config.toml
kernel_size = 3
eps = 1e-08
merge_dims = true
adamw_lr_other_params = 0.0012
weight_decay = 0.2
adamw_weight_decay_other_params = 0
Rows from block 5 of a small image classifier, named by matrix and row number. Each number is 128 + 24 x the weight over its row's rms, rounded and kept within 0 to 255. All counts start at 0. Numbers have three digits each. After the name is the row's rms in percent of the matrix's.
Before each channel's rows are labels from the 100 images, of 14848, where the channel reaches its highest value: "top examples" is what is common among them; "lies over" is the class under the peak. Only what is clearly more common there than usual is listed. The data: flat shapes of many kinds, plain or patterned, on busy backdrops.
# c30: last pointwise conv (model.blocks.5.c3.0.weight, 272x272x1x1), inputs 0-90

top examples: red shape; flower; star
lies over: flower
c30.127 101:125127118103099106118136098128144141161117119113143112124111115095111111114134122160123120171125114094073122098158089136119120111141132082101118141134127132149160111133129119124112125128083150129160121142156073127152136128116141120103159173125138134146194132114147170138166

top examples: ring
lies over: ring
c30.121 102:087143124158099157125159147139107113155122102062145092142126136104122107130113154132098139101146165148116085177140118104168153116116131124114117157104122132148131124160168096072139136152088091102166124102122181105113103127154127120175144137154094130102151125143123135161136

top examples: flower
lies over: flower
c30.68 100:147123078147146120130122138138132128093118141150114159129156099123132176115158138128116150097139153122122086141122121123180123094103089154135135140163091084137110117129138135124091122089144171165147112124131117134137137148089114101137125142131086174112138125130149118082121

top examples: gear; largest shape: gear
lies over: gear
c30.271 101:125166130143131104104123157104134141140125127111119088105127151125132123146128060106161111118129090121172171120102138166155120128133142167089103109105152133104132130154133126129138141185146134149172128103131158110131141118149140116113108175104070140123099102095076098122114

top examples: frame; ring
lies over: ring
c30.78 100:121159164160124108122142171121142094138113127143144102120128193138148128112104139120116149128107100104140071109134123103120143100115157144119160158116111164135105117173115135135125136153129130098142153133115143132141102169154129088122128127183139161094111097130134101076098

top examples: star; flower
lies over: star
c30.181 104:153124132173114115147104184136125113159137157123173127159136138106097082111198162155105135147108170159165145135129148119112135160124105110105104088126131158133085093165163162106145095083114128127108114110081149112118150117207126120103108112113131147161121092107103118133131

top examples: ellipse
lies over: ellipse
c30.3 103:153078187173117064154119169061137143124131107099120156123103127123136099106177134117102084124139085158120122141114102124142113156126120159138106124119147131147149086122151114118143145099108103113110087087116176148161147147135065095129119121116160084132130146100112140130172

top examples: ring; red shape; count: five
lies over: ring
c30.5 103:132095145104146136069159112116157118114096109141120094099123121136116158135094149161118133163124139136138105120123104138087137111107100122098160125141170168103125101137114129113100145101119099140147093181123132192176122127112138118117124092140168148114105150160114125150086

top examples: red shape; count: five; ring; frame
lies over: ring
c30.225 099:124114147088134146122115121147131134111120115123144142112131098092134105122146107120135114125098118117130159108110108093128112096155113101127114114100135143088150134111147107130130151098114116117133119123141151108157155146115093132135139134137117137123152139162119139098168

top examples: circle; largest shape: circle
lies over: circle
c30.168 096:139097098068128127129136120119133127118110106142169150124146132112102139136151117130136183141130115133160118132131114090136118120125109112161110116097143150159110127158131120133135121111108116162125110119118107137171111132102141111158137168135111112123156144111138124108158

top examples: flower; largest shape: flower
lies over: flower
c30.92 102:162152127151127092114132116129105088127170158160124156126119137102093122159150110124129095127108130075162141124121116129147131158102113164132102104120121120149112109111113152107135126105119146109124163172150157140128080136109126162152112129182151131111128144118144113125156

top examples: ellipse; crescent
lies over: ellipse
c30.27 097:135129109071102169146120151146084154148130116147130111136124147114107147124112099169115146130094155164143074118137119114150119137168121147120112135116148165112109109140117111106148138119102083066101155112166092154139093159110151115116131148152125104134136116132113136118208

top examples: flower; ring
lies over: flower
c30.218 102:152151079133091105118124115137139132121144135123121092132132121097136125149054070135159124136138139157133147167132125106119156119140172110099126101089106113132097176127112124130118142098074125137138096172127151140118113101124099100127130114087135135104127111137147096101114

top examples: ellipse
lies over: ellipse
c30.185 101:146141189160121167154103129082119127076114146153132131131101112127129103122131162138118176121142114132135171163130130132112130160133108122095109189150113116145145131155147122140117126108126146093132136127144120148140103116154105090157128092115162117080125120111161113119155

top examples: flower; star
lies over: flower; star
c30.82 101:167127106136141065115138170144150131109085118131122092153165126156122115171144175095141112128162081112146094138121099127147122145171125146098071107139140120133111144164121152119114156143136118085136128145090154142135121104110147154124133104111121100146135140153178180096143

top examples: ring; frame; count: five
lies over: ring
c30.75 093:116102104135116138119102086126124147128154147125080118147103097177089122152131143173123119070155155151106132122112126118098125163116158101127114132099123102130133111128138117097092120110122111126139112158098150113076170143140118153135124068138160094092131144148150092093171

top examples: red shape; ring; frame; largest shape: ring
lies over: ring
c30.224 094:144159146137145113137150110134145134115112157126137118125164128139133108108112153146111136159141118116135145144142131140093115160140153110168153146148128137088138127132130130129108146104098120129153139130142111125117103148179173144140131121136122195168146102103135148146108

top examples: flower; star
lies over: flower
c30.15 100:109091101132122093115151168119120140120155131128123133114127135120096114129139144128127183111125126110087154169174146122117139128144155121150116174121105129155121111142128128130119128145156146092154125133083106129071101109146105129130105109115150131118184100166115130133106

top examples: flower
lies over: flower
c30.192 100:108124092133090109145128124096164136126135126183170127154120138137137125142124134120144136120166120107133141151096148105133114116156141136094109136113098121130143161126166162121095135130134131112086108163114169095109142147144160141160120171122138150153120123159114127126150

top examples: blue shape; gear; ring
lies over: gear
c30.89 099:155136117095127114089126151144096117131123142113099153150115098100135137152153158128113114118120139133096127155069141138117121118131129098117126115118130095143114090138109114097172103121096129101085160150195111104148103160130125131107140096178166124130091137130133113136131

top examples: ring; red shape; largest shape: ring
lies over: ring
c30.61 098:109150132161145168139109100156141129135114160142139143154110108108108120121133124116142157148131122124111098139125067120145125115164136081157133134150137126085147143139129111116149138102148167128155136087121153087142109123127119133109182152109122116132105107144094113116145

top examples: ring; count: five; frame
lies over: ring
c30.1 101:120147110126126161119147141125138153089127183135182091107123126138119103097130150151111139137123131156126137122152168102141163157128138103097102157099120161133145170167147153120150121145161149177126112121121164120090151103100099143092157093130149075107137136126122113133125

top examples: frame; ring
lies over: frame
c30.270 103:136133081133095131154119090111110110151128136147132098141109111135094145159124120091094152079104137107112098139141098074178135156107160147149132138082182120137100120108130124134112151135124108130119153160102109141135135129131137116127110133121123159145174131120142085122121

top examples: bar
lies over: bar
c30.47 095:151093141139129102067141142082141136136125142135154099131114123139142175122137158171138138113114103130165133120149134127095111166130179141109129154096143111125125182151090110141152168110148100108133125177115162104165178167125126087121130142162139116119102119119162159098117

top examples: gear; ring; largest shape: gear; frame
lies over: gear
c30.13 105:154115102120096132133109175141172107133094124139121140116130129105132128137121100140105103157130107144133174137088126162121095129140129155105154077158105111122140150101159113117115158115127137156165137154133114123102126161119144122115119108140130115142101114125116093117141

top examples: flower; cross; largest shape: cross
lies over: flower; cross
c30.70 099:149108161128133110168134156130125116101183150089183130139118087103151174123101139161133153158140140144138082124129125150139150143091163174139101119133134133132158111138154096129111138102115124100119134130152105154093165139120118142077156112105163157126114165101135147136135